A small self-supervised image encoder, trained from scratch.
Training: muon at rate 0.0093, 15100 steps, batches of 256.
Rows from block 4, named by matrix and row number. Each number is 200 + 40 x the weight over its row's rms, rounded and kept within 0 to 999. All counts start at 0. After the name is the row's rms in percent of the matrix's.
# f: depthwise 7x7 conv (model.blocks.4.mixer.f.weight, 128x1x7x7, trained with AdamW), a 7x7 kernel
f.0,107,198,180,165,165,181,191,224,222,136,211,178,163,249,132,205,204,251,260,170,174,227,179,185,238,83,146,256,157,219,176,151,88,170,214,214,233,175,183,223,140,241,175,220,172,191,172,215,219,176
f.1,095,252,180,240,189,239,219,185,216,225,160,169,232,154,182,276,219,154,256,169,187,189,240,243,220,231,123,236,283,240,224,155,315,168,186,236,174,204,234,274,188,185,214,211,200,180,215,255,164,215
f.2,075,255,167,143,210,174,167,207,105,238,221,224,170,146,162,200,242,203,323,192,199,227,154,237,193,265,191,187,150,215,176,231,217,232,178,152,242,161,164,152,137,234,169,212,179,212,180,201,178,138
f.3,089,176,234,146,200,241,232,143,155,216,152,210,181,148,184,169,224,248,298,259,159,188,197,127,268,279,191,166,186,188,172,188,191,215,229,150,216,147,199,179,146,154,243,220,261,143,206,215,184,181
f.4,114,212,171,234,128,228,225,141,200,202,223,130,216,220,191,189,194,180,26,128,250,211,176,219,219,222,234,192,197,222,172,240,279,234,220,205,152,223,209,210,191,208,175,217,194,229,236,183,235,191
f.5,075,190,216,215,126,190,246,229,193,261,153,200,143,277,185,201,162,205,158,251,258,158,198,166,119,202,147,222,196,144,266,181,205,162,255,210,249,154,167,192,214,152,234,199,151,141,221,147,177,227
f.6,114,181,210,207,213,171,213,205,214,182,193,198,226,211,196,207,201,211,296,161,197,200,185,159,182,411,101,197,185,202,209,212,222,154,177,215,185,170,197,222,214,210,181,192,229,202,196,204,176,199
f.7,084,184,157,203,265,235,183,213,214,212,233,273,167,160,182,160,177,191,207,135,160,199,147,216,187,362,262,140,208,254,221,202,174,209,203,198,190,166,189,154,229,195,241,223,204,251,222,214,171,184
f.8,096,218,161,196,205,153,246,163,243,181,216,244,231,226,202,146,197,193,266,191,160,175,178,129,149,164,316,186,176,164,224,217,97,175,240,180,159,192,139,141,163,200,179,159,233,175,170,209,187,174
f.9,096,183,208,177,179,166,172,200,199,252,146,120,205,249,217,203,135,134,173,263,144,179,180,142,71,213,206,154,252,231,158,215,193,214,208,246,229,211,189,239,207,205,222,143,196,191,259,185,160,233
f.10,087,180,157,210,264,229,237,168,182,198,194,248,214,182,269,243,173,254,296,156,234,240,238,205,214,221,281,185,304,178,184,233,206,242,240,226,177,238,171,152,192,266,159,147,188,199,223,220,173,191
f.11,079,173,232,200,187,163,195,218,214,190,225,251,179,181,221,236,197,264,272,300,254,159,181,257,168,118,269,205,216,222,175,206,224,230,139,251,200,274,135,247,254,239,203,215,161,235,193,203,206,195
f.12,117,198,191,200,231,214,184,222,228,242,151,175,162,202,223,162,181,182,286,202,200,202,214,210,239,385,296,191,203,164,182,160,203,133,186,171,232,228,171,187,218,185,238,187,204,203,212,201,193,210
f.13,098,186,230,205,256,167,245,176,216,168,221,199,189,208,191,201,191,162,63,230,175,234,283,246,149,88,178,257,225,236,180,157,190,133,188,201,218,173,174,212,176,169,246,202,196,163,229,196,220,178
f.14,106,183,179,223,176,203,177,207,235,177,228,165,217,170,242,169,177,115,170,145,173,161,203,141,73,186,95,193,146,231,228,134,240,218,231,179,159,208,247,166,160,166,242,187,222,215,221,213,198,209
f.15,104,162,222,207,144,161,234,193,184,157,177,132,205,181,182,182,234,169,234,211,221,184,227,188,244,373,252,172,186,217,187,109,263,175,166,205,211,244,155,227,208,198,235,192,224,194,195,195,220,195
f.16,093,192,171,222,196,219,252,182,228,248,250,282,210,229,240,171,263,137,264,197,171,175,245,257,104,266,193,282,209,179,195,217,224,231,199,226,245,198,234,282,170,210,232,217,233,206,214,192,228,166
f.17,119,200,198,194,159,232,199,178,216,182,188,235,164,234,209,153,204,145,116,284,198,239,238,189,75,289,256,187,146,213,244,160,292,187,168,229,189,173,175,180,218,232,186,193,176,212,199,201,200,183
f.18,087,228,229,168,185,197,159,223,196,172,172,187,172,203,256,268,169,225,103,169,261,225,224,205,133,183,254,232,165,134,154,169,233,176,141,162,250,231,243,222,255,240,200,162,199,235,240,145,266,186
f.19,093,225,198,229,229,167,214,185,170,274,132,194,146,226,252,228,205,193,293,143,169,234,203,162,300,317,195,185,267,209,216,213,217,225,188,236,199,225,157,209,213,236,190,166,229,236,247,206,203,184
f.20,104,190,203,178,228,165,200,180,208,195,165,176,225,173,241,223,281,302,193,278,232,188,219,214,147,47,173,264,228,217,214,228,178,185,222,182,187,219,235,232,174,156,232,241,162,187,209,226,191,186
f.21,104,183,229,151,174,217,154,205,184,244,151,220,244,222,160,205,167,155,85,189,174,154,208,248,227,139,134,198,258,148,219,214,167,231,169,221,210,197,179,115,238,156,211,209,179,211,140,154,253,159
f.22,092,247,179,172,150,224,221,203,212,182,141,185,218,191,170,153,228,141,156,221,152,245,217,247,238,311,259,144,163,191,156,204,242,278,242,175,175,175,260,236,201,211,188,200,178,265,168,230,256,205
f.23,095,208,240,216,211,156,202,244,147,247,159,251,225,145,259,255,199,142,263,168,180,235,178,262,228,273,187,264,159,217,169,160,145,155,233,208,244,198,240,146,261,214,225,158,258,180,202,186,199,169
f.24,095,193,235,164,190,145,195,221,206,184,191,199,221,198,164,267,222,237,202,144,222,250,273,222,199,195,102,174,203,246,165,213,334,248,205,169,186,189,247,277,191,148,190,240,228,193,219,172,199,241
f.25,098,191,168,233,234,200,143,194,270,171,188,252,172,263,244,190,163,158,226,107,191,200,234,269,236,199,96,209,269,239,226,187,189,135,263,200,198,147,185,152,196,226,190,186,240,220,231,202,221,179
f.26,114,166,245,164,153,208,233,202,242,132,195,101,196,160,200,183,217,157,171,204,145,243,130,215,199,346,269,194,197,210,202,243,140,155,166,204,189,187,187,231,202,172,202,220,204,231,200,216,218,180
f.27,073,213,199,180,129,148,166,214,231,177,195,207,164,206,221,121,270,265,75,168,166,176,215,217,201,104,142,236,218,201,189,230,152,242,180,208,192,121,192,176,197,222,226,155,222,206,195,225,186,186
f.28,131,233,188,195,186,211,204,196,159,237,204,186,165,217,174,217,222,256,101,151,190,231,237,210,310,108,116,250,224,176,180,275,118,158,211,187,234,174,242,170,187,233,188,205,197,202,189,180,201,210
f.29,095,212,151,225,195,145,204,187,180,240,241,248,193,182,226,195,126,163,290,242,245,208,203,248,270,86,266,196,237,247,192,227,239,216,198,213,165,211,155,210,137,183,158,150,175,188,229,212,184,235
f.30,099,218,224,166,248,220,230,155,216,208,159,261,153,171,226,162,247,250,221,196,226,228,196,268,106,102,187,186,168,159,192,181,135,189,256,161,248,184,260,172,173,257,179,201,180,244,155,243,196,199
f.31,095,202,205,221,214,159,189,223,255,167,221,195,245,171,208,149,163,252,153,220,192,159,142,229,153,217,168,192,145,239,165,229,230,251,229,167,162,190,245,296,273,234,245,261,233,219,245,287,178,175
f.32,104,209,175,175,173,257,182,215,154,218,195,188,255,184,181,241,245,144,110,160,253,218,235,233,187,77,122,186,178,165,229,159,155,245,210,210,205,190,246,242,187,156,240,239,168,187,247,176,226,218
f.33,107,200,175,193,200,183,243,168,218,226,188,165,173,159,247,168,181,119,197,206,165,199,233,232,191,370,267,228,183,186,153,256,292,158,189,208,190,201,216,181,165,197,201,226,205,161,214,235,192,189
f.34,100,190,201,273,173,265,231,196,164,235,266,247,266,239,168,187,230,263,216,151,192,214,206,128,150,275,107,159,194,165,148,173,158,204,210,178,187,229,159,138,198,181,175,169,243,207,220,231,224,195
f.35,078,196,172,210,236,134,217,234,185,171,225,154,242,233,141,238,162,279,134,152,227,203,212,221,280,119,211,187,177,238,141,173,272,232,204,199,228,149,157,263,241,186,170,153,184,227,215,196,234,170
f.36,106,185,202,190,252,263,226,205,233,250,190,180,209,240,217,185,260,164,193,258,201,218,264,229,237,330,248,250,229,212,164,240,184,151,213,232,230,238,141,143,171,234,199,148,217,184,148,234,166,186
f.37,116,194,208,198,202,227,182,198,213,143,161,138,129,195,224,210,216,153,265,231,149,224,131,219,139,323,276,165,162,158,161,235,236,148,163,225,231,232,226,201,229,208,174,193,162,176,203,163,178,228
f.38,123,205,193,196,233,181,225,221,220,216,202,190,175,226,176,200,192,238,185,260,229,188,209,233,200,0,215,177,233,208,176,228,204,170,214,184,191,186,215,240,181,221,189,215,222,199,193,222,221,187
f.39,092,217,231,161,173,166,157,223,215,234,219,100,213,196,172,222,181,243,105,245,204,215,285,297,245,182,240,142,201,231,228,211,114,240,216,231,233,182,201,172,177,191,203,232,255,213,208,201,184,237
f.40,111,213,198,165,121,168,184,185,226,230,193,137,189,222,231,206,220,156,200,230,173,242,197,195,106,319,140,163,186,211,181,112,234,187,169,151,173,207,160,160,224,143,223,169,177,193,138,201,206,160
f.41,111,211,161,201,158,146,160,191,206,155,103,130,200,145,188,170,161,154,264,216,162,137,183,175,274,322,233,150,233,169,210,213,215,192,229,162,218,184,164,212,180,185,175,182,165,220,165,199,194,179
f.42,087,191,243,287,198,218,261,189,269,228,194,269,230,260,202,277,250,212,244,232,248,165,210,152,173,136,251,160,250,202,171,231,237,161,178,236,230,150,184,197,178,183,221,217,179,218,136,195,235,143
f.43,100,227,182,184,266,156,171,260,234,251,223,265,159,223,210,159,209,238,264,167,172,211,226,243,187,236,246,159,226,205,157,195,275,248,150,224,157,179,253,272,238,240,220,219,248,179,269,208,157,237
f.44,098,209,159,225,177,175,214,175,253,151,175,183,207,192,189,172,184,213,133,151,146,231,220,218,103,71,202,194,205,212,246,251,125,195,183,244,137,241,139,208,201,225,185,207,204,185,141,202,199,152
f.45,083,198,245,213,276,168,241,242,167,217,230,290,203,190,179,229,170,204,241,225,165,172,164,170,140,327,253,162,152,148,182,234,241,169,202,160,190,184,156,212,197,211,182,205,189,246,155,136,212,180
f.46,101,181,170,161,178,183,222,187,243,216,243,174,146,198,209,161,193,210,114,198,149,178,158,187,224,369,221,246,198,219,233,210,284,221,250,187,196,209,249,227,234,196,160,176,192,208,207,243,192,182
f.47,105,203,208,206,158,131,231,191,185,163,144,120,232,200,151,180,146,121,182,163,211,213,134,123,88,157,145,151,214,227,218,219,256,248,188,207,211,143,229,236,198,210,210,191,232,210,189,216,200,208
f.48,109,220,219,216,168,204,228,208,228,215,166,187,182,211,220,256,194,172,48,184,258,194,217,209,217,71,135,162,250,165,213,182,224,145,254,204,157,215,223,203,230,207,188,243,174,208,175,238,199,201
f.49,101,197,168,232,230,215,236,205,243,216,252,116,244,161,249,205,188,214,97,211,253,184,228,161,166,301,109,160,194,178,181,245,183,121,202,183,198,245,252,200,171,221,230,168,194,206,206,194,205,173
f.50,105,190,222,237,259,210,179,222,227,192,181,255,222,176,204,177,153,116,308,167,211,219,203,252,128,323,153,182,210,193,224,160,264,229,198,168,189,238,168,168,225,162,241,193,176,197,207,213,196,238
f.51,102,200,152,189,244,203,205,171,194,179,201,289,260,196,200,194,155,238,238,269,203,140,183,205,273,246,291,240,213,201,207,147,197,210,166,217,173,203,201,282,152,212,230,183,247,249,270,240,255,178
f.52,106,205,184,155,211,176,180,179,213,214,229,249,181,150,169,178,176,149,318,147,245,245,166,193,175,324,292,244,134,216,182,187,189,247,146,214,199,216,204,201,181,224,217,224,174,197,232,186,174,195
f.53,098,170,217,264,190,238,179,168,170,140,202,247,162,160,199,221,160,280,307,209,230,181,224,197,344,169,194,188,230,177,220,241,159,244,168,146,209,180,181,211,178,232,208,221,184,211,227,212,171,218
f.54,109,207,146,182,241,204,150,171,206,168,210,263,225,195,173,228,149,119,94,109,150,221,222,217,218,305,255,158,234,219,182,231,250,172,191,218,176,231,176,221,163,230,197,167,219,195,189,170,215,210
f.55,120,202,195,201,188,213,201,186,195,225,185,206,201,207,200,209,185,159,272,214,211,190,189,166,166,429,141,171,210,213,224,222,257,183,217,172,208,204,215,163,213,174,208,183,201,190,229,196,210,201
f.56,106,181,224,156,179,180,246,226,204,201,220,141,141,158,249,219,128,246,266,206,159,154,181,129,213,308,245,120,217,231,170,183,143,163,225,189,233,166,229,194,214,227,183,157,214,157,159,207,173,179
f.57,106,201,161,230,159,148,184,225,189,164,164,144,149,219,179,147,168,148,164,204,211,130,164,158,167,214,164,159,221,245,234,133,80,130,190,242,224,181,229,145,220,245,225,169,219,172,213,164,223,212
f.58,097,199,157,239,265,221,157,203,219,256,203,249,169,202,244,247,166,194,215,129,167,241,212,225,231,236,122,213,173,245,216,261,323,220,277,167,174,184,217,190,151,196,224,213,234,149,225,175,204,194
f.59,093,172,195,144,211,172,228,195,215,155,119,210,174,183,213,208,161,164,252,153,207,226,207,166,39,222,214,224,196,179,189,101,122,226,229,198,207,221,206,190,209,219,217,214,145,185,162,214,183,170
f.60,084,169,219,235,154,215,185,217,254,139,259,236,263,156,243,159,272,139,114,206,181,236,184,175,187,203,166,212,231,266,151,205,232,211,195,221,151,261,143,203,234,144,214,210,166,249,265,183,190,186
f.61,096,185,183,172,144,161,176,191,226,131,125,237,233,220,218,240,258,162,132,191,209,164,235,247,263,234,175,254,234,222,231,274,189,253,184,207,194,201,224,270,232,249,150,187,177,249,218,280,203,209
f.62,103,207,140,219,272,188,162,179,198,216,165,301,197,194,186,181,141,280,343,186,228,176,178,138,191,185,171,137,188,227,161,168,153,184,173,247,185,229,208,210,202,186,170,230,163,185,199,214,201,198
f.63,128,220,194,196,193,202,192,205,177,210,206,208,196,223,188,227,199,189,190,212,168,215,195,237,265,0,289,229,192,200,202,225,168,208,194,205,212,193,189,223,190,188,204,199,205,203,194,209,209,194
f.64,086,238,216,201,209,196,207,212,250,250,283,223,217,186,271,226,176,266,130,257,167,225,194,189,257,188,133,228,278,140,168,204,196,163,221,173,194,180,214,127,191,147,124,171,230,157,233,218,172,219
f.65,087,168,164,171,176,264,179,204,250,135,228,262,222,178,231,230,211,130,248,280,169,248,239,190,198,175,234,227,227,236,188,231,267,171,224,148,140,227,141,220,159,222,212,190,133,168,235,206,124,204
f.66,098,218,205,180,228,219,177,154,165,207,222,147,134,235,233,238,246,261,249,166,238,175,153,146,169,77,162,232,228,216,148,239,232,221,219,130,214,251,196,232,180,174,211,166,221,251,227,249,200,239
f.67,086,215,157,228,224,238,178,223,219,212,187,131,189,202,167,195,171,165,235,265,179,255,160,172,216,259,186,208,175,153,204,165,52,183,195,167,183,154,185,115,176,128,202,218,182,174,146,176,219,201
f.68,100,203,213,208,230,239,191,218,188,233,206,224,219,228,193,245,235,167,198,140,213,169,248,260,308,302,90,128,192,235,210,212,151,145,236,183,206,221,206,168,239,218,224,219,171,220,178,172,164,166
f.69,092,136,264,204,195,200,284,189,201,141,248,241,139,180,199,259,169,164,194,234,182,181,237,271,201,166,115,187,230,164,209,195,184,133,161,217,155,232,201,167,257,179,224,254,173,158,240,152,198,246
f.70,105,200,177,188,222,209,218,199,193,251,234,139,223,152,185,212,219,239,180,208,225,207,153,154,133,394,121,176,228,208,219,213,149,239,202,182,188,233,178,192,183,199,206,214,181,203,176,184,218,198
f.71,111,244,220,218,265,214,226,186,174,216,228,290,177,247,258,222,146,217,327,162,205,184,199,161,170,298,188,151,189,215,249,184,270,238,238,219,223,198,179,212,186,218,184,188,235,162,233,168,202,178
f.72,102,158,231,144,219,163,167,198,144,167,175,234,229,202,186,236,218,225,290,219,166,168,189,176,242,313,247,169,148,157,196,241,295,254,155,178,145,175,179,218,164,190,183,173,176,198,227,158,174,186
f.73,090,216,242,234,232,239,255,241,201,252,216,152,249,204,241,245,180,210,222,197,238,141,248,242,216,194,128,233,239,209,190,201,85,129,234,223,150,254,192,231,196,193,190,263,219,221,188,251,220,261
f.74,097,245,177,131,119,194,221,162,125,212,228,211,163,148,169,172,145,256,201,250,157,217,259,198,271,265,211,253,255,185,169,188,214,271,213,152,169,218,220,202,195,215,168,162,216,150,237,167,203,158
f.75,102,199,223,163,230,200,203,199,171,260,190,250,223,238,173,214,172,254,223,182,231,166,231,239,272,320,275,237,231,199,206,283,266,229,220,197,219,174,209,277,223,167,181,203,196,185,159,236,243,151
f.76,107,238,219,165,200,186,219,207,180,168,243,206,221,183,179,219,168,153,277,221,260,242,171,122,94,264,265,268,290,186,234,187,166,241,159,197,220,165,174,171,235,252,216,171,200,220,182,180,184,212
f.77,093,180,216,164,134,248,155,202,238,185,128,211,172,158,180,232,206,173,102,199,152,219,225,178,251,291,173,174,193,182,203,223,288,217,175,185,182,186,231,138,195,140,171,163,230,158,151,226,146,224
f.78,101,191,206,188,215,189,208,223,190,193,205,181,187,151,208,208,261,184,83,210,179,195,188,203,93,50,107,229,196,203,221,187,208,217,215,192,231,165,212,223,241,202,197,205,220,215,181,161,250,164
f.79,112,198,195,157,248,243,150,231,228,216,171,175,253,173,161,169,225,229,123,208,200,252,237,182,146,68,169,198,199,191,197,204,128,206,151,212,182,173,196,131,139,235,208,234,175,178,151,171,173,156
f.80,104,155,187,166,204,177,217,138,171,214,204,238,227,228,125,198,213,213,226,119,230,202,121,121,216,258,116,158,158,211,181,256,269,250,243,230,219,186,199,272,190,175,167,213,164,198,243,169,187,206
f.81,093,164,183,225,148,183,188,138,206,167,176,237,234,222,176,150,182,188,258,240,150,128,231,199,196,99,250,204,221,170,260,251,145,300,159,213,189,152,207,208,235,214,195,145,181,159,175,202,159,225
f.82,100,244,189,216,134,194,159,249,235,232,164,118,169,237,217,205,220,224,154,236,192,214,199,291,323,225,232,278,242,165,194,216,159,178,207,210,235,153,176,133,214,225,167,180,195,216,209,199,193,152
f.83,109,183,193,198,157,185,227,154,187,209,220,221,237,232,214,236,250,173,197,162,223,223,210,221,95,66,157,265,199,223,216,257,221,250,159,225,210,166,151,260,211,166,234,172,226,156,156,210,217,155
f.84,089,158,144,200,233,215,156,190,238,231,245,183,154,208,250,225,152,228,197,196,201,199,160,180,283,173,256,234,164,200,239,249,106,125,214,241,194,168,158,122,191,153,199,223,208,173,121,187,250,189
f.85,098,225,206,185,231,153,189,179,160,215,198,228,133,150,228,264,214,156,275,164,219,226,152,266,115,190,293,223,159,234,221,119,196,168,183,195,163,169,150,266,216,201,200,229,198,163,209,150,220,218
f.86,090,150,194,177,219,195,207,214,230,165,142,133,250,209,214,181,249,204,161,137,184,206,249,210,223,291,194,138,230,138,207,219,276,244,201,132,203,219,259,153,223,181,239,242,173,257,155,264,224,215
f.87,112,217,206,209,157,232,179,226,202,168,192,287,228,176,188,149,183,251,318,195,209,185,224,203,232,212,307,212,240,216,171,132,223,227,173,156,199,202,146,139,170,191,173,206,188,140,166,130,211,166
f.88,114,170,236,216,163,225,213,204,241,167,189,181,198,160,236,184,160,249,308,257,210,180,223,140,163,34,110,221,196,210,197,224,171,219,228,194,179,209,195,217,170,195,209,189,208,205,200,224,208,169
f.89,099,209,190,189,230,211,207,247,197,228,219,196,218,171,163,185,136,76,203,169,207,222,201,118,95,239,160,190,218,179,170,140,270,244,182,217,182,186,217,247,173,230,171,218,228,148,229,211,161,266
f.90,102,175,242,250,220,249,163,221,205,208,257,191,266,148,163,212,233,264,242,290,229,230,200,227,249,208,281,153,184,161,241,232,169,253,229,239,224,133,193,168,164,165,149,178,196,204,139,175,183,235
f.91,104,161,183,191,191,218,201,151,196,222,195,199,216,189,239,184,167,176,168,246,226,138,188,266,208,20,208,184,262,178,225,154,217,285,187,151,200,171,150,183,178,214,201,193,211,190,238,182,233,208
f.92,098,188,226,194,114,165,196,231,166,242,241,106,190,162,220,163,194,231,187,197,219,222,187,209,277,276,137,226,157,160,259,270,221,138,149,197,249,224,179,134,191,230,237,231,214,182,231,233,196,215
f.93,083,251,175,223,237,126,231,219,152,203,249,256,149,209,157,173,179,146,170,212,140,261,210,230,133,255,254,254,144,234,177,144,251,186,136,238,200,183,156,234,173,202,175,222,170,216,257,190,164,206
f.94,110,190,213,209,251,189,226,195,220,231,202,205,182,196,233,215,214,187,149,154,175,174,177,174,240,400,289,258,197,220,203,185,279,199,229,217,191,217,213,230,199,200,207,195,218,210,207,176,199,179
f.95,098,251,175,202,178,262,189,172,228,244,220,227,206,241,245,150,249,171,206,207,164,180,172,203,272,29,258,201,159,169,193,258,177,196,219,194,197,235,175,214,167,228,240,218,195,196,175,231,159,212
f.96,087,236,225,181,188,244,225,252,206,282,150,102,212,250,201,208,169,86,187,184,225,162,251,239,156,229,304,230,217,198,221,214,176,183,177,256,234,167,171,210,223,217,234,236,229,217,221,209,216,182
f.97,096,205,221,197,232,224,229,184,227,225,189,193,216,223,223,200,163,160,165,251,265,229,154,191,156,90,347,277,279,185,191,161,222,206,236,243,197,228,211,177,193,181,203,216,181,193,216,247,199,206
f.98,101,212,169,231,151,173,244,168,209,225,235,200,199,154,221,215,164,192,190,126,247,166,190,195,239,326,111,151,119,202,159,213,268,204,216,222,168,193,202,263,250,211,174,181,165,212,257,219,192,190
f.99,103,230,236,186,177,160,220,179,190,179,188,151,254,218,239,193,234,178,109,219,186,191,220,208,115,55,147,235,215,204,213,178,234,233,176,268,243,196,246,240,221,223,210,241,217,199,172,253,169,208
f.100,095,187,206,193,242,181,228,165,146,214,246,257,151,186,220,175,216,204,121,209,195,173,216,210,189,284,285,156,261,228,253,225,266,188,185,233,145,201,257,284,195,198,159,231,198,248,240,255,177,221
f.101,092,182,172,195,230,135,204,141,178,252,150,157,214,252,137,215,259,203,143,150,195,180,169,169,288,158,200,180,107,235,187,226,185,171,144,168,247,240,205,233,238,148,191,170,225,228,202,236,151,167
f.102,102,170,182,217,205,200,240,156,256,181,149,218,167,205,246,174,239,244,104,72,160,211,176,157,184,174,103,137,183,197,170,211,191,152,172,184,231,219,196,189,242,196,158,152,179,224,198,204,155,220
f.103,099,184,213,241,264,147,165,184,177,196,224,225,257,173,201,266,222,199,150,176,197,225,193,213,319,105,295,195,185,259,149,229,141,214,186,203,225,160,240,179,182,168,217,175,213,227,235,220,189,166
f.104,114,211,232,194,243,218,229,176,186,201,226,275,261,169,236,166,243,240,263,208,136,215,152,266,314,85,237,134,224,177,212,246,185,216,168,198,190,192,170,188,204,199,173,189,206,180,164,170,196,198
f.105,105,197,210,235,160,235,175,164,196,205,177,156,202,207,210,223,198,199,244,201,220,227,204,234,286,392,229,216,172,227,197,161,167,99,180,226,238,181,207,167,207,189,217,209,206,186,205,192,191,218
f.106,097,182,224,166,243,194,185,209,184,230,210,155,182,165,141,207,183,243,111,215,143,157,180,261,151,144,108,125,194,244,270,266,252,218,231,191,207,201,268,250,167,200,213,204,201,243,196,196,203,170
f.107,093,260,187,204,179,222,187,223,215,207,145,278,145,217,233,178,227,248,146,198,219,190,209,264,290,163,298,203,177,221,179,127,131,162,209,168,231,158,153,167,232,171,205,194,184,233,143,181,224,162
f.108,085,240,186,161,219,219,134,225,190,164,164,295,203,266,166,235,248,198,163,183,180,195,190,260,249,128,103,176,226,160,216,222,126,175,178,234,214,176,241,134,161,161,200,242,194,187,192,187,245,180
f.109,090,162,156,216,242,161,187,160,235,211,155,205,177,180,151,168,205,255,287,292,230,186,194,271,271,233,285,271,183,210,191,254,159,202,179,183,163,148,188,247,220,165,143,213,203,207,218,192,198,228
f.110,120,241,206,199,253,193,205,205,238,192,263,284,172,182,258,223,180,172,151,189,238,192,236,183,121,39,230,221,204,227,212,205,194,173,230,227,244,171,174,160,196,156,253,184,203,183,181,241,193,181
f.111,092,182,209,129,222,181,194,234,239,167,183,136,191,192,242,229,144,147,256,185,243,242,212,168,230,283,276,201,235,182,245,164,139,105,193,167,148,230,230,219,170,180,151,215,147,198,161,165,213,213
f.112,094,217,177,210,135,203,202,232,173,191,196,196,262,164,226,218,214,218,110,170,259,187,221,146,211,152,169,129,164,172,196,213,311,279,227,218,215,175,178,286,165,200,233,236,203,241,189,252,215,236
f.113,083,183,212,228,252,228,149,177,162,191,185,172,238,202,183,172,266,169,135,154,182,191,150,149,126,222,174,223,191,210,144,156,136,236,130,152,145,170,235,217,164,159,240,243,220,226,261,244,139,166
f.114,088,236,221,143,151,246,209,192,218,211,248,141,159,219,226,153,149,225,104,230,166,164,230,228,271,210,137,218,260,217,188,228,145,151,228,248,198,142,236,201,159,242,142,167,242,190,239,194,232,183
f.115,098,206,147,224,137,175,178,137,161,176,109,204,190,211,198,178,226,158,257,167,189,213,241,263,299,233,255,215,233,137,186,173,269,227,205,141,161,198,151,251,239,199,213,196,201,176,166,228,163,167
f.116,096,217,188,217,158,174,163,153,153,225,226,234,146,178,161,164,150,171,237,167,136,221,176,191,199,117,104,154,176,233,248,233,236,254,246,185,145,175,248,234,156,227,139,171,188,205,212,151,219,150
f.117,103,204,226,206,173,203,232,217,184,230,178,117,189,240,158,231,168,149,151,199,180,230,167,119,184,340,203,169,138,211,184,95,155,179,135,179,212,199,176,224,217,201,216,227,178,173,208,179,220,192
f.118,078,231,209,211,205,205,214,226,155,149,163,265,234,146,236,161,194,189,178,232,143,137,132,135,250,174,278,236,153,213,243,221,254,243,128,224,188,189,199,196,226,249,242,208,152,276,198,202,233,162
f.119,122,219,211,155,220,211,169,185,184,213,219,260,179,196,224,203,171,83,50,132,148,202,169,223,174,227,251,217,211,190,161,242,264,216,222,145,192,175,211,162,241,171,185,172,223,191,213,215,178,207
f.120,092,162,208,166,229,189,158,191,183,146,143,239,225,189,165,150,238,229,154,141,151,236,151,244,265,185,331,179,230,193,236,239,238,245,172,171,230,154,173,176,143,176,225,199,161,167,184,223,162,184
f.121,102,183,202,193,152,175,200,252,241,200,233,134,202,199,172,223,215,300,190,269,289,252,257,168,260,90,190,233,204,174,225,175,153,206,257,174,189,224,195,165,160,178,209,190,167,172,215,167,182,237
f.122,087,236,234,193,265,251,211,233,183,230,251,245,254,180,187,176,137,142,166,235,155,224,222,179,103,133,209,180,227,133,255,210,116,176,175,200,230,208,201,216,230,219,152,181,233,255,241,250,218,195
f.123,103,206,186,218,278,248,217,164,235,204,206,228,192,205,208,231,202,274,298,282,173,165,142,163,272,248,250,158,209,164,229,163,196,243,209,193,195,168,200,182,186,245,150,155,224,201,136,129,189,228
f.124,116,204,219,196,178,194,201,198,208,186,213,181,164,179,191,197,215,206,282,212,187,180,215,225,69,393,143,241,242,182,173,203,216,235,207,177,210,183,179,209,209,210,223,193,209,205,193,192,191,201
f.125,105,224,179,252,209,247,202,205,166,242,195,287,183,262,228,190,247,262,246,203,226,194,223,239,261,308,101,117,227,208,187,234,149,217,160,182,198,218,204,211,163,230,235,193,196,177,234,211,202,167
f.126,099,235,199,206,275,242,197,226,240,221,195,280,176,230,202,158,148,228,283,241,259,187,142,174,246,289,124,204,182,175,237,233,233,128,194,195,169,242,222,162,166,205,226,231,166,168,154,199,186,196
f.127,104,205,199,222,147,179,185,208,190,219,149,133,135,199,202,209,248,154,102,238,247,205,214,219,164,104,131,205,253,159,198,222,263,130,150,191,208,218,239,251,140,199,185,172,167,223,198,201,216,164